From a checkpoint of a small image captioner: 64-pixel images.
Rows from block 7 of the image encoder of a small image captioner, named by matrix and row number. Rows with one number within an expert belong to one neuron, the router's apart. Each number is 128 + 32 x the weight over its row's rms, rounded and kept within 0 to 255. All counts start at 0. After the name is the row's rms in percent of the matrix's.
Before each expert's rows are labels from the 100 images, of 14976, where the router gives the expert most weight on average: "strongest on" is what is common among them. Only what is clearly more common there than usual is listed. The data: cartoon faces. In brackets: how many of the 100.
# router: router (encoder.blocks.7.mlp.router.weight, 32x128), inputs 0-63
# up: expert up (encoder.blocks.7.mlp.up, 32x64x128), inputs 0-63
# down: expert down (encoder.blocks.7.mlp.down, 32x128x64, transposed), outputs 0-63

# expert 29
strongest on: black hair (80); grey face (56); long hair (37)
router.29 096 [137  79 105  88  99 125 109 110 134 162 114 125  55 136 194  96 101  87 157 192 114  98 123 102 165  98 139 117 113 102 139 142  63 121 158 139 100 129 148 106 105  92 139  78 160 176 101  72 133 124  75 136 130 117 178 151  79 141 142 136 142 180 146 104]
up.0 102 [ 98 108 117 143 155  83  82 103 140 150 132 172 148 188  90  61 158 158 111 140 131 138  97 147 141 153 115 129  91 175 130 135 139 114 132 178 146 121 179  98  66 104 142 156  93 128 152 100 116  90 139 205 117 124  70  85 120 181 108  79 112 131 110 110]
down.0 098 [121 166 148 161  95 131 123 128 144 169 121 135 115 140 129 133  98 126 146 178 126 150  93  71 141 125 128 140  80 142 178 158  57  99 146 197 137  99 133 171 137 143 133 154 194 103 140 128 127 130  96 151 121  88 180 157 161 128 118 113 105  89 114 217]
up.1 103 [109 130 153 115  98 155 102  99 132 164  96 170 173 109 174 106 118  67 160  49 135 148  84 142 112 153 125 158  81 127 132 128  49 154 133  76 145 150  86 168 142 104 134  62  90 119 109 136 143 169 100 157 141 139 104 185 103 141 128 154  82  90 109  95]
down.1 093 [154 117 149 143 120 132 125 163 162 147  92 102 148 145 140 134 162 102  89 142 189 160 122 161  90  87 159 140 122  64 186 192 152 128 106  51 115 125 118 168 130 126 126 120 132 153 115 130 170 177 165 131 123 156 136 117  84  60 160 110 144 175 125 161]
up.2 092 [111 104 139 123  96 141 104 153 123  73 101 139 129  99 164 114  86 120  98 128 170 131 124 158 174 138 129  93 141  92 127  87 130 102 181  96 111 109 154 180 109 138 116 152 160  69 162 150 102 126 138 135 175 120 149 142  94 128 179 163 112 118 134 129]
down.2 099 [145 141 125 165  83 100 162 124 173 136 114 103 113 202 151  59  84 145 181 159 156 140  82 146 139 153 156 154 110  98 100 168 161 114 111 167  69 162 130 159 125  95 110 127 101 172 150 156  98 125 121 179  96 149 133 121 124  67 141 138 129 111 152 131]
up.3 099 [150  78 161 103 161 114 172 191 174 149  99  86 127 129  57 140 159 154 133 176 135 168 141 155 128 133 100 107 102 115 157 124 141 137 128 149  93 119 161 124  92 143 143 102 107  77 140 150 142 108  47 120 125 143 106 134 130  86 119 109 138 148 110 149]
down.3 108 [122  84  97 165 120 170 121  86 123 179 130 148 198 125 123 111 184 107 160 127 158  92 151  30 156 133 120 135  60 149 127 149 130 123 187 127 153 152  87 113  95 142 127 150 136 105 122  58 125  87 120  83 171 185 120 133 122 119 106 153  87  85 154 143]
up.4 100 [ 81 161 146 155 125 170 130 137 180 161 136 147 170 136 153 181  90 168  69 127  41 150  88 113 178  45 152  61 111 116 147 146 139  86 143 169 141 156  91 137 101 181 114 117 135 108 136 145 168 115  70 167  90  91 100 119 165 133 128  83 122 129  97 118]
down.4 106 [ 81 176 118 132 147 165 123 131 124 159  99 125 151 130 165 196 134 148 110 142 139 117 157 140 197  83  99 119 130 140 124 127 138 146  93 125  93  84 100 108 170 106 123 172 170  94 180 141 105 112  98 162 120 151 189 132 184 124 115 207 104 160 154 121]
up.5 101 [195 179 123 129 119  72 169 148  88  95 143 149 179 114 105 131 134  82 111 213 159 136 148 168 132 123 174 120 166 147 127 108 120 118 128 166 169 138 168 111 176 127  96 143 136 107 152  86 110 124 109 133 129 152 150 150 132 130 113 182 132  93 161 127]
down.5 106 [108 132  88 110  88 150 124 162 152  61 146  42  67 130  98 100 152 117 133 136 146 153 172  87 186 143  98 104 132 181 138 150 150 172  92 184 140 184 145 126 131 162 163  98 102 128 107 134  90 133  23  92  89 150  84 124 141 118 173 165 133 114 128 118]
up.6 102 [153 187 146  47 112 155 169 132 110 122 142 139  80 112  55 119 137  86 185 146 159 144 129 108 111 102 115 144 182 162 145 120 128 138 117 115 133 175 122 102  98  88 162 191 128 101 128 124 183 154  84 185 130 170  96 135 163 152 135 102 153 144 177 157]
down.6 099 [ 76 145 149  84 152 111 104  91 128  97 133 142 101 140 139 107 126 158 144  94  90  54 170 131 157  99 157 125 124 164 136 144  76 112 179 149 150 153 179  89 125 111 150 104 104  94  59 131 101 176 135 109  58  63 122 184  98 125 143  72 111 101 185 125]
up.7 099 [ 94 162  96  67  99 170 134 141 106 149 151 116 169 135 132 138 138 105 102 192 106 192  92 135 138 203 164 170 146  92  55 120 167 110 131 128  87 139  78 124 120 227 145 148 160  92 112 121 115 161 135 111 102 190 167 108 137 142 150 154 117 152  79 144]
down.7 107 [156  64 170  94 106  80 129 103 134 143  97  97 103 117 160 155 171 101 135 120 123 115 151 111 117  52 169 102 124 162 170 140 109  53 109  96 148 150 130 135 128 113 113 170 121 164 115 145 167 150 125 123 202  70  75 146 101 143 120  81 176 133 137 173]
up.8 109 [128 127 146 180 178 132 151 125 154 139 118  99 110 142 110 126 145 180 115  79 136 106  92 113 166 137 100 209 113 112 144 136 160 123 108 119  97 160 145 141 128 186 149 180 122  93 101 169 120 108 150 102 130  94  91 144 136 155  90 121  36 118 116 120]
down.8 103 [148 161  86 102 179 142 152 109  76 104  96  81 146 118 139 194 115  91 110 108 151  94 116 144 123 125 124  98 100 173 127 108 180 113 187 172 151 170 106 140 105 135 110 170 163 103 110 121 165 120 138  70 157 149 149 117  89 158 157 131  80 233  99 162]
up.9 090 [ 74 108  59 200 163 121 146 111 148 162 153 158 171 139 138 175 133 104 166 102  96  98 180  94 104  81 126 130 114 126  99 108 149 167 127 112 185 163  81 144  76  95  67  55 152 106 147 117 143 101 131 112 131 137 154 129 149 171 200 118 133 154 172 147]
down.9 101 [129 152 143 178 121 124  63 196  87 110 167 124 104 124 101 144 123 135 122 115 142 144 166 129 144 111 141 122 133 159 152  76 107 106 134  61 187 177 158  97 134  87 134 132 109 137 156 112 163  88 131 142 173 103 153 123 133  91 161  62 116  87  57 154]
up.10 094 [112  90 105 125 123 181 132  58 116 102 161 119 124 101  90 102 189  93 136 135 121  73 168 141  98 139 127 113 158 153 143 134 137 129 120 131  89  98 153 177 162 155 159  92 117 190 143 149 129 121 116 112  94 164 106 117 125 109 133 162 107 135 171 104]
down.10 101 [122 164 144 126  82 176 128  55 143 200 131 140 160 129 150 130 101 150 126 129  93 137 144 118 131 117  63 112 122 166 112  82 120  71 143 158 157 142  98 137  74 138 117 173 185 111 118 133 164 111  93 173 102  72  90 135 146 146 166 127  97 114  97 124]
up.11 098 [161 144 164 124 147 108 152 110 124  48 154 146 115 105  76 120 193  43 128 147 158 107  87 151 133 128  58 163 145 136 180 141 121  96 124  91 148  78 147 126 105  99  76 119 132  82 184 115 121 106  96 151 123  97 188 121 139 120 136 111 108 129 100  97]
down.11 092 [164 159 167 160 141  31 144 165 133 151 131 159 115 127 104  85 179 138 176  91 112 135 151 175 147  26 205 123  86 146 139  90 153 142  92 178 137  84 104 123 150 146 140 154  86 158 123  97 134 203 134 133  81 115 103 126 187 160 140 123 140 128 109 119]

# expert 19
strongest on: grey face (98); smiling (42); brown hair (25)
router.19 084 [161 144  91 118 123 132 115 137 163 138  86 136 131 149 159 158 136 138 187  44 113 152 156  79 201  93  70 144 180 147 132 118 130 180 137 124 169 169  98 168 127 150 127 127 155  90 105 104 127 124 104 100  68 118  44 160 181 147 113 189 103 171 158 142]
up.0 088 [119  92 157 125 142  78 131  85 104 108 137 110  64 100 136 110 111  88 119 148 109 117 191 181 129 118 165 119 155  37  83 129 165 142 158 114 123 130 148 175 199 136 141  68 127 122 119 125  67 137 164 118 120 129 150 101 116  61 157  82 110 181 157  84]
down.0 091 [117 168 139 170 174 138 105 115 106 196 134 119  93 113 138 101 137 162 106 119 154 112 114 104  83 147 142  81  80 141 130 176  80 106 156 185 150  84  96 106 138 127 101 130 120 181 147 134 122  90  88 106 154 181 114 169 151  93  99 135 151 118 128 130]
up.1 107 [119 143 159 169 157  86  96 131 187 186 201 210 190 125 106 172 189 142 108 100  82 154 118 136  96 157 165 166 131 164  89 165 156  84 139 120 168 109  91 165 187 110 144 111 143  89  76  79 100 151 132 121  92 184 149 143 184 117 144 131 122 151 122  74]
down.1 103 [132 103 166 185  97  90 153 143 206 153 129 168 127 177 121 160 114 147 139 193  92 129 177 123 106 127 140 159 126 152 161 170 163 186 155 130 120 115 192  92  98 154 126  91 182 171 108  99 100 184 120 146 108  99  81 144 115 105 103 115  80 137 118 113]
up.2 096 [124 134  72 121  91 124 123  60 147  80  99  91 148 159 138  55 189 103 143 158 117 112  72  99 149  85 147 173 105  99 132  72  88 149 148 140 164 117 123 131 129 112 103 156 169 112  83  55 171 142 127 143 123 110 148 161  75 122 166 151 130 153 179 132]
down.2 101 [123  99  72 147 150  82 143 153 152  76 129 127 155 118 124 142 154 118 153 108 173  74 157 120 134 174 164 155 139 112  78 155  76  68 133 118 132 144 144 162  68 165 123 108 138 140 153 117  70 166 139 162 156 141  80 144 149 173 154 132  66 168 127 118]
up.3 098 [168 119 134  49 173  73 139 168  97 141 111  83 130 145  99 117 195 176  67 148 137 128 139 167 155 120 162 107 151 154 162 137 155 128 114 103 143 130 188  84 109 138 146 144  83 133 148  97 119 147 140 122 165 151 126 109 154 111 160 126 124  79 120 178]
down.3 097 [ 72 159 106 131 120 123 165  85  92 126  76 151 126 136 100 150 105  99 146 161 119 139 144 134 175 161 121 137  81 118 158 129 172 153 170 165 184 167  93 127 173  95 128 148 113  60 124 143 145 131 179 147 152 118 167  85 178 172 107 179  78 135 121  85]
up.4 096 [ 62 136 100 143 101 134 193 137 120 134 122 120 179 199 177 116 107 165 119 140  77  47 140 135 150 169 111 185  96 106 121 142 174 139 106 111 142 113 113  45 156 174 147 163 169 134 141 121 102 166 178 121 117 153  90  96 177 149 178 158 119 126 102 128]
down.4 100 [131 161 126 112 155 116  74 116  73  90  72 133  89 117 161 136 138  44 154 166  93  58  95 126 137  93 116 163  93 100 100  98 172 127  76 154 119  97 123 152 117  90 113  83  83  69 117  63 141  92 153  67 120 132 137 147 133 129 164 102 148 141 164  86]
up.5 110 [136  77 201  98  75 181 179  84 101 164 116 133  73 205 158 137 154  97 160 157 143 172 167  73 188 145 112 126 111 141 127 115 129 145 132 177 119 145 148 137 122 142 167 156 142 129  80 123 133  82 142 122  95 111 141 153  98 102  94 106 120 133 113 144]
down.5 103 [160 160 137 113 150 144 126 136  85 154 132 153 181 105 121  82  80 141  92  88 145 127  88  89 132 156 114 131 161  74 113 162 116 111 132 135  79 162 136 151 197 123 121 135  73 143  95 161 132 120 174  94 199 145 119  75 115 129 114 156 125 105 107 142]
up.6 102 [ 65  87 148 107 151 104 167 129 168 109  69 120 168 109 116 172 138 124 137  76 155 107 138 131 134 132 155 141 130 127 125 178 159 131 145 156 132 131 115 190  98 171 140 177 119 166 138 185 108 188 133 119 135  99 119 194  68  84 115 136 106 160 153 141]
down.6 092 [114 122 147 144 139 190 151 151 155 140 195  74 140 208 158 100 109 120 127 120 143  92 121 166 156 149 117 142 179 133 161  91  89 126 144 111 131 124 125 193 142 146 112  92 108 137  52  46 111  89  90 104 126  87 122 116 137 143 113 116 104 149 132  98]
up.7 094 [131 151 155 103  87 123 120 132 186 185 134  98 117  56  95 192 144 154 145  93 107 161 132 134  90 126  83 220 120 128  84 128  73 127  96 141 131 116  90 161 176 134 144 134  72 106 118 132 165 113  78 186 174 133 133  93  95 100  63 159 145 138  73 156]
down.7 104 [127 122 146 102 111 135 119 100  89  63  83 164 184 184 167  84 155  65 127 103 125 214 122 121 131 168 112 143 120 117 135 146 105 122  59 131 110 162  91 126 147  85 105 117 135  99 130 125 163 126  74 103 130 147 171 149 126  92 125 146 132 140 130 156]
up.8 093 [176 127 101  99 142  95 180 194 131 153 131 134 131 161 164 121  85 135  92 183 163 139 103  94 103 109 106 131 150  85 113 138 149 157  74  53  48 186 201  83 183  90 162 122 146 138 102 120 121 113 162  81  86 116 181 103  97 130 209 168 168  97 140 165]
down.8 100 [114 181 144 108  81  88 120 108 100 160 141 147 136 128  91  24 153 139 167 188 165 211 127 106 163 126 118 136 135 108 120 172 144 156 151 105 100  76 142 121 104 128 104 102 184 143  73 111 109 127 130 179  98 135 129 196 129  62 134  81 142 174 116 141]
up.9 089 [110 108 159 118 166 102 115  90 116  81 145 118 153 194 154 159 159 135 103  86 100 124 215 133 125 168 144  79 170 137 142 130 148 146 124  83 122  79  55 109 147 158  62 158  99 111 136 150  80 126 121  84 132 115  70  75 103 111 116 132 106 174 109 140]
down.9 077 [172 142 190 149 189 130  94 112 129 148 131 156 137  61 141 126 180 109  89 109 166 121  99 130 102 159 100 158 140 203 147 141 101 108 109  80 135 132  89 155 106 180 156  83 108 125  88  79  69 123 140 134 130 146  99 120 145 148 154 110 141 127 102 119]
up.10 093 [210 133  88 157 133 139 163 140 115 132  88 149 160  99 163 150  83 166 154 114 129 127  48 106 116 146  94 144 123  52 110 181 139  97  70 129  91 101 101 190 177  84 159 159 126 162 115 151 154 161 202 118 174 166  85  87 159 179  70 120 115 138 120  77]
down.10 093 [158 134 153 113 110 134 105  95 143  99 141 122 140 126 147 121  60  81 124  81 141 115 184 150 139  99 152 140 107 115 170  89 108 137 173 127 182 119 144 122 166 173 147 106 107 112 110 169 124  77 126  95 153 153 127  65  97 140  95 222 107 144 162 149]
up.11 095 [120  98  83 109  99 135  98 134  83 105 181 147 144 124 162 110 162 111  70 130 103 154  75 159 189 161  80 127 118 122 155  76 165 107 113 114 162 141  74 151 135  66 121 130  81  90 174  78 122 155 116  69  88  96 119 116  94 132 224 148 131 103 192 149]
down.11 094 [ 59 184 166 172 111 159 125  83  95 134 110  92 115   9 105 110 100 123 100 162 175 118 138  81 193 119 175 133 153 199 137 140  65 138 210  98 170 144 149 125 125 156  91 144  75 154 123 122 148 159 172 127 116 105  83 109 145 114 144 127 136 107 180 112]

# expert 14
strongest on: grey hair (100); beard (74); grey face (35); hair: curly hair (34)
router.14 124 [183  92 157 137 127 118  88 162 114 142 125 100 118 102  90 131 180  93 126 141 142 127 117 105 134 102 144 166 133 179 166 173  65 124 156 219 148  76 165 148 144  88  90 102 127 120  87 159 160 146 147  69  88 115 117  64 138 146 170 152 147 105 130 116]
up.5 098 [123 132 147 105 177  64 136 188 171 180  93 182 168  58 133 108  90 160 133  97  99  96  52 145 141 155 152 107  83 126 119 117 117 120 115 133 104 192 104 173 147 126 163 186 106  79  98  89 115 153 166 118 141 126 112 138 136 156 142 213 150 122 117 124]
down.5 099 [173 115 125 126  65 126 138  98 124 133 111 144  76 102  25  82 118 153  66 184 131 114 143 118  57 160 187 102 119  91  95 140 133  87 121 145 126 109 103 151 134 133 110 104 139 151  86 148  98  60 171 143 137 108 129 152 137 154  99 140 175 155 143 168]
up.6 100 [101 125 121 186 148 151 159 116 167 116  88  96 153 113 140 136  92 121 122 117  99 155 116 131 102 159  71 124  94 108  95 146 102 141 108 132  96 108 124 148 169 106 124 156  86  98 123 149 179 107 155 129  99 155  96 145 133 150 193 140 154 119  83  75]
down.6 097 [174  47 141 121 130 158 118 147  85 148 139 117 116  89  75 108 121 131 174 126 187 130  62 130 128 133 132 194 132 176 132 142 107 123 134 136 169 161 133 160 146 145 100 101 125  89 144 157  97 148 129 128  81 131  62  76 191 183 196 175 172 170  91 101]
up.7 107 [194  98 111  84  94 141  93  79 140  97 104 135  77 204 159 144 143  90 116 146  95 131 119 119 155  88 153 188 160 161 142 110 139 170 164 158 129  95 143 118  53 136 155 131 135 199  82 119 112 117 115  87 203 124 151 163 108  84 129 118 143  96 101 136]
down.7 092 [ 99 144 148  58 139 162 163 169 120 128 103  95 106 121 169 101 121 140 139 169 100 129 131 125 111 153 172 101 133 166 138 207  68  90 169 113 128  86 138 182 147 154 111  86 168 152 139 156  87 140 157 122 133 124  68 174  96 124 147 174 166 146 125 124]
up.8 105 [185 139 154 130 122 187 116 120 104 124  71 124 125 130  95 118 116 171 156  83 188  79 168  93 109  80 154  99  90 159 127 129  98 120 126 119 126  98  98 152 156 179 139 173 132 195 112 188  72 126 175 152 162 132 139 106 143 175 156  88 171 127 144 142]
down.8 102 [167 117  96 106  89 134  63 148 137 108 143 140 152 124 131 133 160 131  89 113 191 116 110 122  93 129 161  85 124 104 121 154 119 105 112 104 165 130 185 115 117  84 129 147 157 144  77  49 154 152 157  92 139 107 172 162  93 172 125  95  83 107 165 157]
up.9 094 [179 154 114  74 106 157 114 143 157 138 160 153  84 114 127 167 119 164 173 136  58 114  73 105 151 109 109 142 114 107 146  93 141  97 145 119 125 142 161 142 200 116 101 166 104  81  78 108 144 174 226 118 107 164 103 138 124 115 122  85 189 123 205 127]
down.9 104 [153  86 137 133 134 163 148 172 147 124 110  59  77  93  83 126 136 162 144 126 139  94 100 131  71 100 112 132 176 218 107 158 109  88 132 140 115 111 150 124 116  70 169  98 132 138 101  86 167  71 127  89  83 131  74 115 167 165 136 167  82  95 138 121]
up.10 106 [ 92 131 130 143 135 159  97 120 202  72 105 132 144 148  77  66 179 117 127  84 170 179 119 127  74 128 120 136 187 152  99 124  79 165 143 156 103 178 161 104 175  87 129 105 156 185 145 161 129 136 139 136 236 114 159 132 162 162 122 183  91 117 189 153]
down.10 093 [ 81 137 105 179 122 142 105 138 144 158  68  95  85 131  97 106 129 129 141 129 172 121  77 128 115 100 163 166 171 116 101 134 171 106 153 184 140 158 138 102 134  86  48 124 144 113 107 153 114  84  77  80 138 174 173 127 116 120 179 104 119 105 175  81]
up.11 100 [137 158 161 119 132 164 162 134 161  92 220 113 143 129 144 129  87 184  90 165 157 118 117 136  99 103 137 136 149 169 111 163  84 152  86  93 110 137 179 101  98 134 107 122 101 122 121 141 132 136 105 104 109 143 156 120 110  75 147 201  82 135 162 146]
down.11 104 [112 159 122 130 146 135 120 142 165  88 209 137 124 132 133 123 166 151 104 148 153 162 144 146 122 176 124 144 140 104 142 103 141 138 109 111 157 134 164 102 213 106 191 111 152 105 145 146  50 135 101 194 122  84 173 145 135 157 111 111 135 163  98 128]
up.12 104 [ 93 119 124  98 116 148  98 141  92 131 106 162 127 150 104 135 105 135 140 130 134 142 165 190 101  76 172 132 126 112 154  56  79 186 111  92 125 104 161 163  96 175 121 164 141 110  99  79 118  89 183 134 186  79 138 128 109 102 152 189 131 112 173  84]
down.12 106 [122 152  75 118 115 124 172 131 117 124 170 189 109 198 134 108 147  70 194 184 185  91 196 137 182 154 105 120 121  97 111  87 105 143 156  97 117 139 110 128 103 110  89 151 121 123 115 103 120 141 181 179 138  65 109 133 169 144 123 158 147 178 165 155]
up.13 102 [114 136 139 168 122 111 165 135 159 126 115 160  67 140 206 173 113 172 194  68 114  66  64  91 114  90 172 141 182  99 109 116 119 177 106  78 104 136  91  26 122 144 128  90 135 142 127 141 138 130 156 147 152 157 175 167 136 146 150 114 127 141 211 191]
down.13 094 [133 167 166 148 173  80 153 161 130 172 172  83  92 113 146  98 156  99 140 171 171 146 178 149  94 146 110 155 141  96 126 100 178  98 194 159 121  98  98  77 176 102  82  86 166 109 104 138  96  95 117 169 132 126 175 167 171 177 125 120 100 183 145 129]
up.14 080 [152  90  75 135  92 113 153 166 131 130 195  67 120 183  92 136 100 114 121 126 113 134  89 125 155 171 138  75 134 123 160 128 146  86 140 137 101 103  99 102 114  93 130 156 122 158 199 148 153 169 156 126 110 118  95 128  90 170 162 117 102 115 124 183]
down.14 094 [ 89 182 117  91 141 111 118 153 137 108 138 160  83 148  98 107 133  89 112  71 181 150 161 122 175  95 115 129 176 157 165 142 140  40 171 115 177 109 140 158 127 138 120  83  35 106 125 139  73 137 121 116  87 106 163 133 131 134 151 134 122 191 100 173]
up.15 098 [123 172 136 129  78 174 172 139 110 114 106 129 159 138 150 104 158 121 137 186 135  53 103 147 166 203 140 117 100 122  75  91 106  72 117 201 165 110 158 122 135 158  61 105 170 111 109  76 146  85 109 124 167 150 143 149  95 198  84 123 178  68 155  91]
down.15 097 [102  89 139 138 172 127 128 110 153 110  75 110 135 138  85 131 191 133 118 132 127 121 115  88 147 150 226 109 134 148  96 164 123 160 145 174 142  95 153 126 118 153 162  83 142 136 156 140  69 110 134 192 142 122 146 205 198 164 147 112 141 133 137 173]
up.16 113 [151 108 156 159 180  71 152 149  91 132 132 114  91 101 134 162 143 159  98 135 184 164  98 135 142 123  82 130  81 107 139 129 108  96 138 187 154  77 114 116 180 157  99 127 140 121 100  91 219 135 111 138  83 111 131 110 101 109  86 104 143 118  68  95]
down.16 108 [151 111 154 210 120 110 129  63 124 152 134 137  96 123 105 149 152 123 128 113 156 139 154 163 169 168 144 134 102 120 109 177  87 162 137 152 197 129 143 163 156 101 112 137 108 100  91 122 147 126  92 148 105  55 144 120 173 107 169 176 213 172 129 176]

# expert 22
strongest on: purple face (85); purple hair (46); brown hair (31)
router.22 091 [ 90  73 124 147 134 127 111  89  85 132 154 140 188 125 122  68 132 156 116 112 154 143 195  82 117 151 137 103  99  95 108 112  99 119 119  95 167 123  72  96  70  85 146  60 155 142  87 184 108 122 156 146 134 150  97 117 178 169 105  98 141 145 143 192]
up.5 087 [124 163 161 112 155 182  80 166 107  95 148 129 120 172 147 133 105 100 111 111  99 107 184 113 103 133 142 162  92  65 170 241  95 199  97  88 152 129 130 133 106  87 174 133 123 105 143 119 114 127 147 139  71 146  65 143  93 170 168  90 158 151 105 132]
down.5 101 [116 121 168 152 108  76 157 104 137 120  98 117 170 189  90  91 167 103  93 137 141  94 138 170 123 145 118 126 138 124 122 110 150 107 115 102  85 141 102 133 108 121  99 146  97 186 159 167  69 112 126 118 107 113 107  55  92 148  93 132 170 172 210 108]
up.6 105 [111  67 138 134 137 138 141  74 145  92 115 189  99 146  97 145  96 128 152 163 129 193 131 167  70  62 134 148  79 128 143  88 125 212 132 100 101 193 161 141 100 136 131 128 137 164  96 139 130 121 118 156  93 113 105 156 124 171 138 141 160  99  86 182]
down.6 110 [124 101  99 191 136 156  52 144  77  94  93 205 124  96 164 158 128 209 161 137 136 160 112 189 151 145 152  85 174 142 140 139 121 159 162  51 102 116 131 203 114 102  91 142  88 134  71 118 175 164 140  90  83 165 143 147 146  78 113 144 138 140 133 116]
up.7 107 [150 119  95 113  82 122 126 193 129 129 135 139 129 134 144 130  91 121 154 166 130 109 171  87  75 183 116 176  63 111 102  50 129 101 151 142 146  99  82 175 117 134 140 115 191  85 145 129  79  98 126 111 159 135  52 143 148 149 178 113 102 121 143  79]
down.7 095 [102 122 144  91 165 107 109 176  64 116 128 166  92 162 161 157 105 131  82 104 135 148 175 138 121 108 124 141 128 149 106 129  81 141  95  90 117  55 108 144 134  94 132 104  90 172 112  97 145  60  89 121 129 126 106 169 137 177 136 137 157 159 116 132]
up.8 098 [168  95 186 116 103 183 147 210 135 126  89 172 140  69 139 127 106 121 131  92 123 167 126 121 169 172 107 139 125 141 111 143  67  93  82  84 172 194 118  90 100  56 117 182 125 157 129 162 123  91 117  86  70 133 102 126 163 166 126 106 129 176 131  80]
down.8 092 [152 116 124 199 117 125 127  77 106 136 133  83 189  86 193 111  76 101 165 149 192 154 186 135 100 136 112 133 135 149  81 120 152 195  82 117 151 105 165 123 114 175 132 153 150 140 148 150 137 177  88 122 117  97 155 120  96 100 128  99 154  77 135 134]
up.9 102 [104 182 147 133  99 144 142 131 130  88  81 106 195 164 119 157 159 134 102  94 230 140 116 155  97 150 133 146 166 127 143 190 145  92 118 104 182 125  88 157 152 100 119 116 140 144 120 131 142 189 103  83  66 148  96 101 130 128 155 173 171 119 164 136]
down.9 099 [ 93 108  80 169 135 152  93 109 148  80  78 114 134 147 101 131 115 146  93  58  95 113 170  86 159 149 190 156 140  87 122 145  60 151 135 155  70 113 143 124 181 125 161 152  78 124 110 127 139 155 131 149  98 110  98 147 100  97  90 134 115 149 114 121]
up.10 100 [122 155  98 131  98 104 124 110 181 159  98 155 165 138 133 129 116 204 108 128 193 136 153 146  68 143 154 115 131 133 159 143 155 153 172 130 158 156 128  98 128 161 153 129 151 138 189 165  82  48 105 162 150  76 210 112 100 132 111 124 141 152 147 153]
down.10 097 [114 119 119 150 182 138 113  64 149 144  72  96 148 121 129 136  93 101 100 182 183 126  88 149 169 106 109 160  93 181 129  48 138 153 120 113 149 138 132 146 142 128 122 166 168 152 124 120 124 130  77 122 158 103 128 123 149 115 181 137 100 179 156 142]
up.11 100 [115 115  96 138 102 137 106 123  99 117 104  97 117 138 148 103 136 115  60 144 167 122 135 124 110 116 120 103 133 118 132  46  73 196 155 136 130 132 150 136 160 170 129 107 216  80  87 132 148 167 177  67 128 117  81 140  83 131 176 129 111 126 174  75]
down.11 103 [152 136 135 152  90 117 111 167 150 125 171 172 139  91 110  73  51 138 173  89 160 112 117 158  81 137 120 121 192  56 124 151 157  63  84  95 119 145 101 112 139 132  57 107 122 134 153 128 129 166 113 145 175 144  50 147 138  80 130 167 135 165  79 104]
up.12 092 [122 161 135 115  94 129  84 129 178 107 112 124 110 134  75 208  99 122 126 190 146 128  89 175 122 159 182 118 174  96 148 157 146 113 162  99 117 124 105  70 102 166 133  38 121  46 115 159 154 145 140 133 139 145 105 134 118 136 184 180 157  92 133 172]
down.12 102 [ 75 115  86 153 101 140 137 146 158  99 190 160 142 138 172 125 150 100  62 100 126  78 179 102 175 139 105  62 125 102 196 119 162 153 106 140 172 172 124 141 160  96 160  97  75 176 182 140 135 103  91  96 111 144 122 116  61  87 137 163 116 166 134  84]
up.13 110 [156  99 110 113  73 180 143 210 140 136 159 154 160 148  87 185 153 166 152 196 108 117 164 117 137 115 121 107 130 156 159  62 121  82  66 123 173 132 118 146 137 136  95  87 135 109 141  59 136 136  63 102 115 157  70 103 105 183 114 127 160 124 128  91]
down.13 087 [106  94 113 152 155  89 141 123 132 168  95 141  77 143 137  92 136 108 135 120 143 162 128 132  80 131 129 186 123 104 101 115 130 127  97 124 139 105 191  80 102  99 120 128  92 113 140  95 128  59 188 158 108 142  87 104 204 137 125  98 173 117  80  86]
up.14 112 [112 159  84  59 121 176  99  68  97 101 148 150 132 125 176 110 146 138 150 119 117  88  83 160 124 155 130 119  92 134  93  95 144  97 144 203 115 156  97 154 153  85  99 198 152 136  97  85 144  92 126 135 151 141 167  94 153  93 162 109 117  97 119  72]
down.14 099 [126 134 105 110 173 135 156  80 139  93  77 110 151 123 100 143 196  62 115 121 161 110 151  98 183 143  79 135 104 116 126 169 137 118 114 128 109 173 125 118  98  73  95 161 152 131 138 150  83 148 102 117  94 166  95 137 134 154 180 131 111 151 121 151]
up.15 103 [142 134 184 227 144 119 111 135 131 166 125 164 177 119 104 110 147 114  94 131 120 101 131 155 122 164 106 103 107  76 104 140 181 131 161 144 111 103 136 141 119 163  79 145 116 173 126 136 104 120 113 197  98 140 143 196 118 155  98 134 177  63 186 173]
down.15 106 [ 81 119 109  76 138 126 127  57 135 167 116 107 103  83 107  91 160 153 208  89 133 192  84 130 100 163 125 131 102 116 113  94 129 166  61  87 143 162 148  92 129 152 166 118 165 152 125 101 169 107 145  89 114  87 174  65 106 102  95  87  53  94 114 155]
up.16 107 [ 91 111 149 109  92 125  81 155  94 109 146 129 138 146  65 148 163 150  76 102 157 115  79 125 152 157  98 109 152 123 150  60 104 110  78  85  88  65  43 108 131 141 142 155 138 127 179 131 124 107 141  83 110 104 127 141  66 164  71 105 142 179  88 185]
down.16 097 [ 76 106  77 100 145 173 114 170 106 111 105 104 160  66 127 124 145  70  79  92 166  51 134 148 147 177 127  84 103 139  59 112 132 132 119 117 147 131  95  94 123 141  77 138  94 118 112 152 160 142 145 179 214  88 133 126 130 108 144 147 140 134 157 115]